{"arch": "crnn", "depths": [1, 2, 2], "widths": [96, 144, 208], "rnn_layers": 6, "learning_rate": 0.0057, "max_steps": 600, "lr_schedule": "step"}
Rows from block 2 of a small audio frame classifier, named by matrix and row number. Each number is 200 + 30 x the weight over its row's rms, rounded and kept within 0 to 999. All counts start at 0.
After each channel's rows are labels from the 100 clips, of 14976, where the channel reaches its highest value: "responds to" is what is common among them. Only what is clearly more common there than usual is listed. The data: telephone keypad tones over noise or synthetic speech.
# conv: width-5 conv (model.blocks.2.conv.weight, 144x144x5, each kernel summed), inputs 72-143

conv.24,155,191,167,154,191,198,207,203,170,188,125,179,195,213,220,180,229,280,194,190,177,207,195,197,134,207,214,198,183,172,150,172,187,189,229,197,192,225,215,240,217,167,248,210,191,179,181,189,128,171,215,203,215,179,146,194,198,182,224,208,150,174,227,182,214,164,195,144,193,166,149,240
responds to: key "7"; number of keys: 9

conv.61,143,257,195,180,174,127,245,210,145,250,226,210,193,236,220,245,197,260,156,184,166,147,250,181,169,170,151,181,198,238,236,203,171,196,245,211,197,200,245,198,185,186,183,213,203,194,215,171,222,233,212,209,188,206,137,213,203,187,211,207,189,239,203,157,177,239,159,225,226,199,135,186
responds to: key "D"; number of keys: 8; number of keys: 9

conv.108,193,163,173,243,201,230,191,223,273,181,185,154,172,218,188,177,268,182,193,197,207,179,162,197,240,137,218,256,199,205,217,174,169,203,207,178,219,135,213,245,234,189,218,252,226,149,173,159,242,249,191,193,210,228,131,203,215,145,226,231,244,181,211,206,186,231,190,255,238,186,202,197
responds to: key "1"; clipping

conv.89,162,177,150,186,159,173,234,234,204,199,185,155,241,216,207,181,269,167,173,178,175,208,174,233,188,159,230,148,261,235,207,184,184,145,180,208,162,210,190,179,183,201,264,192,141,194,180,263,155,212,149,178,135,223,211,184,171,165,199,238,203,193,177,167,197,195,199,238,215,188,204,200
responds to: key "1"; key "7"

conv.10,190,211,196,211,205,221,204,181,191,246,181,213,172,203,253,255,212,249,139,228,175,234,151,290,161,195,251,135,207,189,183,192,164,205,203,148,182,190,199,187,211,211,158,188,186,186,141,137,241,179,171,199,179,215,168,219,237,209,182,183,174,217,243,167,127,209,187,193,225,194,157,198
responds to: key "6"; first key: 6

conv.94,183,213,165,219,186,158,173,167,213,208,228,208,178,208,191,190,166,218,171,232,169,177,185,191,258,145,173,183,164,210,170,225,205,211,172,195,227,217,198,229,168,194,157,169,149,184,234,165,216,271,178,209,217,190,186,174,241,210,174,256,199,226,174,241,177,237,200,165,197,203,156,177
responds to: key "9"; number of keys: 9

conv.91,203,186,161,223,234,198,182,161,192,253,233,198,179,159,177,219,185,232,293,208,191,198,201,171,210,166,175,172,233,242,220,143,188,185,205,171,193,245,176,201,201,161,105,217,184,189,200,213,205,305,199,171,250,195,188,203,249,169,133,182,206,173,183,163,204,188,204,179,200,195,151,199
responds to: clipping

conv.122,135,133,259,177,215,200,171,190,260,213,196,196,149,188,223,218,194,210,162,199,229,172,243,230,219,193,244,204,154,202,197,208,196,196,228,222,213,179,227,174,173,182,230,239,225,229,211,222,158,222,147,198,182,181,248,162,143,192,202,168,179,175,204,143,237,234,161,202,126,203,245,218
responds to: key "1"

conv.74,233,236,153,247,241,256,176,195,222,257,179,148,189,224,219,223,206,193,191,202,218,174,236,208,164,143,217,213,192,173,196,236,188,177,193,176,175,217,207,166,277,227,216,215,179,212,259,171,166,163,178,235,193,191,216,214,164,178,222,224,218,222,198,183,242,176,247,257,116,200,246,175
responds to: key "8"; clipping

conv.59,234,199,184,192,158,178,205,166,172,171,199,116,209,190,229,173,185,157,164,231,196,207,209,216,212,184,160,213,179,236,235,209,171,135,164,224,222,218,229,184,222,165,196,227,209,129,266,267,186,235,174,170,222,214,192,206,192,187,210,142,194,271,188,254,164,204,202,209,243,184,214,199
responds to: key "2"; number of keys: 9

conv.49,230,183,205,194,179,129,161,180,213,215,217,206,167,235,195,203,213,207,191,251,181,190,172,214,182,198,168,207,174,139,166,223,186,199,201,174,233,216,210,152,222,190,225,193,190,213,224,160,151,173,203,180,193,261,177,227,203,170,183,199,187,194,250,141,239,163,162,221,150,197,204,273
responds to: speech; number of keys: 9

conv.51,168,193,192,206,206,239,146,209,196,272,217,201,180,183,191,180,188,268,186,256,220,221,260,175,202,200,214,235,200,214,182,208,223,187,188,225,174,201,241,197,216,217,187,253,189,179,187,229,215,222,186,216,211,135,267,173,202,192,187,245,139,201,201,172,214,235,200,200,226,172,217,203
responds to: key "2"; last key: 2

conv.41,219,216,254,213,221,218,256,224,229,179,212,192,204,210,215,204,238,189,142,206,182,176,248,274,189,186,206,178,178,155,222,227,138,179,194,135,207,183,233,234,260,196,216,249,201,219,221,130,233,208,178,228,216,179,156,262,209,172,210,216,178,194,207,195,242,139,168,228,204,189,169,173
responds to: key "5"

conv.96,199,232,126,204,153,185,214,172,210,185,195,197,182,167,175,156,260,191,198,243,145,188,233,194,260,257,145,192,243,242,172,190,200,213,249,149,185,262,220,236,224,244,186,188,154,213,211,223,223,253,230,204,251,198,192,186,135,252,220,203,188,159,208,175,204,250,181,197,183,189,206,205
responds to: clipping; pink noise

conv.63,192,164,230,157,213,169,200,269,220,181,184,170,214,141,180,235,220,207,218,202,185,216,196,184,172,165,175,175,192,192,218,207,187,206,188,131,245,151,252,208,240,159,138,185,165,210,233,199,241,155,218,161,210,179,229,226,197,150,209,189,238,183,237,166,161,240,257,220,221,188,274,206
responds to: key "D"; rumble; first key: D; last key: D

conv.142,254,190,206,225,213,197,205,236,163,254,160,148,201,184,193,149,231,175,220,173,175,238,207,207,247,195,243,170,190,215,249,194,195,214,200,192,237,203,199,222,233,200,228,231,161,166,199,183,206,182,259,215,193,242,224,157,205,169,179,180,188,212,174,224,198,188,133,233,190,203,168,183
responds to: key "B"; number of keys: 9

conv.86,177,259,191,206,172,196,160,213,203,169,231,134,253,212,193,184,211,181,170,208,217,208,191,161,205,195,187,151,176,180,203,233,196,193,245,166,161,135,155,194,207,162,155,200,170,222,147,174,198,252,204,214,141,220,196,204,145,180,183,218,200,183,177,221,188,223,174,199,214,200,210,192
responds to: key "#"; clipping; number of keys: 9

conv.48,203,188,218,221,213,251,147,198,200,189,219,191,198,243,213,162,223,201,217,197,193,168,207,192,180,251,148,240,220,227,232,199,223,178,230,174,228,221,124,249,240,136,172,225,200,179,146,182,183,154,208,223,206,198,206,155,232,170,147,190,177,223,183,178,227,180,188,185,186,133,202,159
responds to: reverberation; mains hum; last key: 7

conv.100,187,197,235,251,178,197,223,252,162,231,180,226,222,240,203,217,161,169,183,194,229,261,206,155,128,183,203,223,205,196,213,202,199,231,178,158,235,200,211,219,186,202,256,245,207,158,206,164,198,208,223,186,230,242,191,214,225,187,195,167,178,170,218,272,170,196,181,238,207,188,219,233
responds to: number of keys: 9; number of keys: 8

conv.53,208,188,230,212,210,179,203,179,219,196,220,226,214,225,221,186,217,161,177,232,242,172,206,204,196,158,224,158,188,214,222,138,220,217,225,196,195,209,209,211,236,216,231,230,194,210,226,181,238,167,169,201,197,193,190,232,243,221,156,198,192,197,233,242,215,156,224,200,271,167,227,226
responds to: key "9"; last key: 9

conv.101,167,218,228,171,163,187,206,246,191,209,216,260,167,169,159,166,168,194,243,243,182,257,199,128,251,202,224,180,154,174,248,160,194,230,177,164,190,136,207,139,237,199,253,262,187,244,179,193,174,197,197,216,160,161,260,201,212,206,180,137,191,159,169,218,146,189,225,208,145,218,179,210
responds to: key "1"; key "A"

conv.28,167,175,197,162,233,191,194,206,194,181,266,147,180,218,220,258,154,210,202,237,212,190,259,167,179,229,162,190,245,228,224,197,172,236,248,239,180,142,244,215,169,176,221,225,178,189,163,207,209,173,214,169,173,192,185,209,176,152,193,238,156,169,207,196,263,204,156,186,201,209,170,225
responds to: key "1"; rumble

conv.54,184,176,236,234,185,228,200,155,170,155,218,190,203,166,211,211,218,234,200,249,247,223,274,172,189,204,202,216,214,203,186,203,176,208,209,231,252,238,159,242,225,201,217,207,251,221,211,206,178,252,212,166,223,210,231,218,222,225,180,222,180,219,188,190,262,228,158,240,213,197,199,209
responds to: key "2"; key "0"; number of keys: 9

conv.64,161,202,189,193,170,177,191,219,143,210,208,199,186,158,182,167,243,176,204,196,130,198,179,214,186,180,206,228,184,234,223,248,198,202,190,233,189,190,221,167,240,170,191,195,161,152,190,199,175,194,162,242,204,162,226,169,181,201,269,196,246,214,184,167,141,245,194,178,223,173,159,184
responds to: key "A"; first key: A

conv.42,230,189,199,193,219,238,233,185,202,201,238,193,246,205,159,213,184,231,196,251,146,260,161,240,191,212,196,212,233,185,203,235,187,204,201,167,206,155,202,203,225,183,165,287,257,178,172,181,205,185,266,213,215,154,202,208,116,222,157,187,198,184,161,218,205,222,192,240,240,205,209,193
responds to: number of keys: 9; number of keys: 8

conv.16,182,228,175,260,194,187,188,204,213,195,177,132,211,215,204,199,243,176,180,272,162,203,153,184,217,243,128,165,164,170,261,178,198,228,173,166,157,180,163,208,234,284,215,168,225,234,156,236,160,160,209,204,191,181,179,243,184,212,235,250,190,202,235,132,182,207,215,149,221,212,168,189
responds to: key "3"

conv.44,234,183,172,154,212,153,182,150,223,230,177,202,153,205,200,222,119,151,212,209,186,194,193,220,199,150,184,245,174,199,178,218,202,188,225,212,208,256,151,191,231,207,189,226,169,189,195,231,188,147,198,229,250,203,203,191,218,206,210,181,209,245,189,160,227,218,199,248,189,197,191,161
responds to: key "0"; key "2"; clipping

conv.84,160,217,194,240,211,189,190,236,191,243,200,151,193,190,245,194,213,237,221,225,142,191,252,205,211,185,194,182,190,198,200,243,211,213,195,238,128,151,163,172,277,199,169,180,215,203,205,202,193,198,214,179,157,205,149,157,245,159,212,183,180,167,240,184,220,185,215,237,153,202,203,247
responds to: key "9"; number of keys: 9

conv.93,204,181,208,179,202,249,264,169,228,188,190,159,218,224,209,189,136,194,175,238,189,224,253,177,108,189,242,188,195,208,190,209,202,263,161,183,225,217,216,184,202,234,194,175,199,197,129,226,215,187,218,152,200,227,220,171,219,134,212,171,193,163,178,171,170,146,200,245,184,187,219,173
responds to: key "0"; number of keys: 9; first key: 0

conv.15,248,224,199,191,225,250,231,197,192,152,202,167,203,227,179,178,199,214,207,154,159,221,191,199,207,212,224,216,145,154,190,210,202,221,210,209,212,180,217,223,187,209,179,257,195,167,193,195,192,140,196,186,170,226,207,184,201,195,244,163,172,218,189,226,220,204,201,223,175,205,172,206
responds to: key "B"; number of keys: 9; first key: B

conv.105,209,201,181,162,228,190,215,197,178,216,154,195,165,227,183,190,159,198,171,175,202,191,203,216,168,192,212,165,151,166,143,211,243,180,232,188,215,264,191,189,190,171,182,232,208,208,208,215,219,196,212,211,219,193,177,215,209,200,155,245,183,157,217,138,223,156,152,180,164,167,201,203
responds to: mains hum; key "2"

conv.32,165,224,170,126,193,214,214,182,194,217,261,192,202,237,209,224,188,220,234,276,156,233,190,184,168,209,196,158,215,244,183,190,203,231,259,196,201,180,211,257,190,161,203,265,164,177,190,203,204,135,177,178,184,168,179,183,245,213,229,190,211,252,171,224,208,170,209,201,183,220,205,163
responds to: key "8"; number of keys: 9

conv.85,216,205,228,253,257,181,136,210,184,176,195,212,209,237,148,212,224,152,172,210,179,192,230,199,228,204,178,175,215,194,188,270,218,148,241,239,209,166,215,209,291,225,223,228,155,189,211,190,185,187,203,178,198,199,155,206,197,213,210,181,200,194,193,189,256,212,200,210,254,197,248,222
responds to: key "9"; number of keys: 9

conv.112,240,196,139,163,220,232,234,218,193,187,155,163,207,171,226,268,201,168,229,193,233,230,241,165,159,183,216,184,215,206,183,213,187,193,207,173,168,236,178,227,173,217,204,180,154,210,238,212,217,226,231,225,205,179,204,260,221,192,179,189,204,206,166,258,194,212,147,241,220,217,263,155
responds to: speech; number of keys: 9

conv.111,192,238,180,179,258,220,257,210,163,270,218,173,239,223,192,203,192,211,206,248,193,211,232,211,227,229,197,176,179,196,188,270,183,228,269,163,198,214,182,191,201,130,233,208,208,256,216,172,157,196,195,180,206,185,169,179,150,202,204,204,239,188,169,187,277,191,275,194,154,177,177,198
responds to: key "8"; first key: 8

conv.5,254,179,146,203,172,197,219,222,189,211,216,162,170,233,216,189,183,182,255,206,206,243,280,195,201,209,192,211,171,215,144,228,195,229,169,197,286,234,207,226,189,203,215,208,207,206,163,220,199,163,194,232,162,167,175,218,217,161,215,184,171,205,218,223,160,232,214,191,182,207,205,225
responds to: number of keys: 9

conv.57,170,207,133,173,167,241,129,217,169,222,218,199,200,226,201,195,208,218,165,191,179,254,179,200,159,140,233,218,244,239,195,200,176,165,169,213,220,226,185,225,178,256,199,205,206,218,184,209,170,240,198,191,202,253,188,216,199,222,186,225,183,127,159,219,237,231,183,194,186,244,210,151
responds to: key "*"; number of keys: 9; number of keys: 8

conv.92,212,176,198,211,173,203,200,203,228,222,218,146,144,141,204,231,176,202,180,172,243,222,168,174,210,236,240,154,164,188,180,222,220,233,261,200,182,219,210,191,214,233,170,201,199,222,143,221,194,159,198,153,174,161,180,177,170,122,191,134,196,217,230,229,148,242,163,257,147,167,217,181
responds to: key "B"

conv.2,188,186,182,245,175,250,264,197,229,160,226,205,160,169,219,193,220,180,215,175,171,205,194,236,183,187,219,211,196,192,276,214,219,157,186,218,221,214,190,242,214,199,168,255,175,207,167,191,147,168,180,200,219,176,180,168,196,158,214,175,196,221,191,234,179,238,235,194,173,164,200,217
responds to: number of keys: 8; number of keys: 9

conv.97,194,203,201,246,185,219,202,240,196,197,216,227,197,246,218,206,183,193,213,236,211,146,187,166,244,195,161,202,217,165,178,141,249,149,241,230,234,145,164,230,142,202,186,181,229,200,216,210,182,198,143,179,175,231,186,165,171,164,155,197,165,242,209,131,159,183,222,184,198,159,225,163
responds to: key "7"

conv.77,167,249,207,254,174,207,179,176,208,152,151,200,238,200,139,156,195,181,241,220,197,253,236,191,185,211,170,158,210,264,226,227,183,247,199,191,231,232,205,251,198,206,182,190,225,216,189,184,163,202,222,214,198,172,225,164,210,162,161,207,176,182,148,180,209,227,156,205,210,157,154,172
responds to: clipping; key "7"; white noise; last key: 7

conv.40,181,203,215,141,247,198,259,195,212,133,216,217,220,257,193,203,201,217,203,202,190,222,211,191,232,159,176,187,192,225,142,267,202,190,183,167,187,223,213,207,169,194,228,231,196,166,185,244,223,215,205,207,186,224,132,178,195,200,168,236,232,224,224,157,241,267,198,210,196,194,197,226
responds to: key "8"

conv.47,213,156,230,165,141,227,199,167,207,257,219,172,187,245,181,199,227,211,233,252,167,185,180,191,228,209,176,208,153,164,150,210,223,205,182,163,186,160,164,153,230,228,187,167,206,203,190,216,210,207,145,171,172,203,170,168,188,256,188,186,183,161,222,210,233,214,250,230,132,198,222,156
responds to: key "B"; clipping

conv.83,209,197,184,231,195,229,175,256,228,159,251,157,167,212,210,176,233,234,167,202,234,256,225,162,214,218,182,191,193,218,212,224,181,177,255,218,181,174,245,159,244,122,205,268,172,210,165,230,151,180,177,244,210,229,232,207,194,204,181,190,161,200,210,214,202,195,191,185,191,258,262,155
responds to: key "1"; first key: 1

conv.109,216,167,149,230,195,217,212,203,227,191,236,150,202,231,245,281,176,171,163,159,207,235,146,220,173,238,193,202,164,149,178,131,155,200,193,245,188,203,203,251,196,149,198,214,151,195,216,235,195,171,183,208,157,188,218,202,173,193,240,213,232,206,201,188,162,207,229,203,136,201,206,165
responds to: key "*"

conv.18,174,234,174,199,166,172,191,215,188,241,203,214,211,211,155,252,133,176,202,214,228,235,169,226,197,151,279,191,189,197,217,218,166,224,270,243,221,254,229,238,166,196,187,267,242,228,155,240,228,216,220,186,188,188,180,226,212,164,216,218,203,236,211,159,161,177,194,267,157,216,169,192
responds to: key "4"; key "7"; clipping

conv.104,211,213,176,167,192,182,227,165,126,160,199,187,216,202,196,195,200,228,175,162,195,230,202,170,200,207,181,167,234,203,205,170,115,211,162,175,194,187,197,201,194,213,179,192,189,173,175,178,167,207,225,240,170,216,206,163,170,177,207,187,159,191,124,277,156,213,179,194,172,233,213,186
responds to: clipping; pink noise; white noise

conv.50,263,208,207,222,190,214,189,196,176,206,160,201,203,243,184,270,162,196,224,219,174,232,205,206,200,191,200,208,245,175,212,199,188,240,238,168,181,199,156,234,247,256,210,161,174,175,189,153,217,150,183,201,133,177,180,199,199,207,212,196,234,180,203,232,98,219,169,184,147,202,143,208
responds to: key "B"; last key: B

conv.79,237,255,183,245,195,219,163,200,207,196,201,199,213,241,200,158,211,229,185,216,241,238,239,188,214,231,212,222,168,206,161,202,193,212,197,183,202,241,242,205,178,159,168,260,191,211,189,196,213,165,212,240,174,191,216,155,228,190,259,196,191,168,235,178,185,213,278,173,145,243,202,202
responds to: key "#"; number of keys: 9; last key: #

conv.134,202,227,225,166,144,238,231,239,148,193,199,222,187,221,209,164,246,205,212,183,192,196,217,179,216,178,185,183,235,212,204,203,205,203,198,145,203,168,204,195,185,204,221,187,213,240,213,217,175,192,251,222,177,158,145,227,222,176,231,224,184,189,214,278,205,155,230,174,167,240,215,235
responds to: key "9"

conv.22,272,244,174,227,245,196,215,195,231,229,167,189,180,242,211,175,221,180,175,233,178,203,221,222,176,154,177,255,159,197,190,211,177,167,220,249,223,167,150,248,183,186,214,213,219,201,202,239,217,250,183,226,166,218,151,178,275,189,229,180,205,213,172,219,198,195,230,197,191,195,204,250
responds to: key "8"

conv.127,195,214,196,183,169,211,221,240,170,259,207,173,170,234,216,203,237,210,228,189,188,216,162,218,194,211,183,209,232,234,148,203,221,93,179,173,213,252,165,188,230,254,232,235,199,214,220,163,215,188,204,175,214,168,212,202,198,258,254,250,187,212,164,161,268,169,182,203,195,245,176,189
responds to: key "6"; number of keys: 9; number of keys: 8

conv.119,224,198,217,259,168,157,188,166,184,146,190,230,170,148,231,196,156,199,178,198,173,245,164,193,219,200,180,185,219,173,180,171,169,184,183,182,224,172,184,205,156,200,215,174,162,164,241,206,237,244,152,222,228,249,177,130,249,179,148,165,183,189,208,183,228,222,205,280,211,194,231,212
responds to: key "B"; last key: B; first key: B

conv.72,256,179,237,242,164,219,216,173,217,210,244,230,194,228,207,128,222,237,205,171,194,239,214,148,198,210,150,189,185,226,162,181,254,137,201,251,250,186,176,212,262,220,198,140,183,201,200,215,166,186,191,222,168,178,212,195,250,225,199,192,228,162,179,171,233,222,188,211,189,220,166,202
responds to: key "5"

conv.126,197,264,187,206,207,158,243,176,171,201,162,153,217,204,174,201,197,245,167,159,131,180,164,192,213,172,185,207,172,209,220,253,192,171,160,151,162,243,211,210,157,177,198,168,180,140,163,117,208,286,162,191,205,233,226,187,236,167,165,227,210,181,225,250,216,186,240,234,146,194,240,208
responds to: key "9"

conv.25,178,149,199,137,214,217,245,255,203,202,212,183,137,225,167,255,175,173,146,187,214,202,236,205,205,230,215,227,161,162,233,149,187,166,210,235,227,220,198,206,189,196,206,225,192,154,187,235,245,210,209,160,187,240,236,197,178,175,236,229,212,175,226,174,142,229,216,206,196,193,214,183
responds to: key "A"; last key: A

conv.106,163,131,170,171,198,156,250,177,226,179,123,271,229,154,207,211,227,177,245,214,204,232,187,209,194,228,253,206,228,183,241,212,240,195,219,200,201,171,187,146,159,187,192,175,176,211,171,212,195,208,144,191,175,221,225,206,159,214,181,150,199,214,195,144,269,199,219,201,181,181,212,214
responds to: key "9"; mains hum; last key: 9

conv.138,133,241,231,220,204,190,211,192,242,195,220,152,227,189,206,208,198,252,146,184,208,243,196,221,212,190,224,156,218,181,211,208,187,193,188,208,187,169,214,208,178,237,218,202,215,187,176,243,177,165,182,124,218,227,173,210,180,214,136,195,227,239,157,176,232,280,249,191,167,204,160,161
responds to: key "4"

conv.39,172,154,193,189,192,236,226,189,214,183,238,224,141,189,171,215,160,208,179,206,189,133,217,220,195,203,196,171,185,152,209,234,170,162,173,255,245,202,181,215,239,161,185,159,249,202,175,234,160,244,191,203,214,267,213,173,148,202,228,149,204,212,209,168,204,279,150,215,237,222,259,180
responds to: key "0"; first key: 0

conv.117,185,230,241,237,237,167,198,205,244,196,222,227,132,212,208,220,161,192,163,179,187,201,195,174,206,213,207,250,198,199,247,231,157,181,229,217,275,225,192,229,248,196,147,290,194,181,204,230,188,154,209,176,197,212,197,208,244,223,202,192,249,171,218,169,232,124,199,160,187,166,209,156
responds to: key "7"; last key: 7; first key: 7

conv.67,184,194,178,243,201,187,207,179,208,196,204,202,221,218,183,202,185,221,201,190,237,188,250,133,213,183,192,157,206,185,182,239,205,213,247,189,174,187,196,228,235,160,278,224,217,176,161,228,217,184,204,198,228,193,251,212,283,189,229,253,213,275,185,201,215,169,208,157,199,167,139,199
responds to: key "7"; key "0"; number of keys: 8; number of keys: 9